A small class-conditioned image diffusion model, trained from scratch.
Data: trained on dashed paths with two dots that lie on the same path or on different ones, 295000 training examples, 7.4 epochs.
Rows from block 3 of a small class-conditioned image diffusion model, named by matrix and row number. Rows with one number belong to one neuron. Each number is 500 + 25 x the weight over its row's rms, rounded and kept within 0 to 999. All counts start at 0. Numbers have three digits each.
After each neuron's rows are labels from the 100 images, of 14976 (inputs lightly noised), where the neuron reaches its highest value: "responds to" is what is common among them. Only what is clearly more common there than usual is listed. The data: dashed paths with two dots that lie on the same path or on different ones.
# fc1: MLP up (model.blocks.3.mlp.fc1.weight, 640x320), inputs 256-319
# fc2: MLP down (model.blocks.3.mlp.fc2.weight, 320x640, transposed), outputs 256-319

fc1.472:502499517550510487562505479513525492520504500473518518500481492502508480517493533511527486480503505541496519498556465502513509505502477451496524518523502476525433515496505463463563470517523449
fc2.472:500514519536502495503498534499516521513502446485470477519505517467512524476521485506502480497498496485516487512438491516501519513498495495532471482449483510482505487509504509509475522507503515
responds to: many distractors

fc1.85:521493501472499541501513486460493512512498490472473527524486535547493481478516498514526526494460529503474460507521487491504492522482490537524537511516497561529483444550532477473528500515524493
fc2.85:493512536469499493466512517497482509492487474475487489534505520509499485445516553519513488506527462518491480509552527484509495505530485491492484491511498459504489529454527462510483483499471551
responds to: many distractors

fc1.388:511509491446480457521510485496472550540528472491499498491498520504469498494485545506538508525468503479476515516486539560461458464536480506489478528504483523524545467504507501504501449445479561
fc2.388:494499470475510502527517455504470496521454501479503499505499470532460503536494503503493560487461440545504525509496502501449511476531486523480453487493462526468504487486497496463515497483534530
responds to: many distractors

fc1.128:555480513510494494519511547488486497508531515513497529528448517506531533492544502505500535462509429456529507484455519515519507480526430480505519525487515497467490513490510503497516472483510521
fc2.128:468560446511505525465486465518483478497483425509496522472495514476505506474419508528511483517483548587489493493538515522462497469481540506485499511484463499545511444516542493502488504498448495
responds to: dots: different paths

fc1.237:475477518497493502535497495515507488498515496499508469491512554504518539546513415514499476506503487502566499448516570472485555501476491465497475528497508489510481539521514498522543553517489450
fc2.237:430484505525495525482487506536483497486472518470482513519506511512497516515471530496457479441481555503473504523518489528448475509561482546553509442471533520506505516518483455533526502478550519
responds to: many distractors

fc1.79:489515520486535495491505485498510498493510530493527479502476483554511479513541563528454467492515476550528489525475496471490456468537476517463549555485520521486493496494519491495499499503484481
fc2.79:484462503508497501473503479499490462527500493527504483473516472485518465453501552472480477497519501537474490490519517493533524502472532488531522481522513481483514546502541523495476464459533539
responds to: many distractors

fc1.419:494488451528509505510525550453472504495509502518497523471506454484503426509448512496534536502474515463502467524452503484501508507555566466564493467504473542518521534514516508496439509521489492
fc2.419:484526479472491544496493492542452537491525516524497467483529498523482499459533503532487491497536492536526521491521511473543476529550484463460518509513488519467474480540499524500513495488514504
responds to: many distractors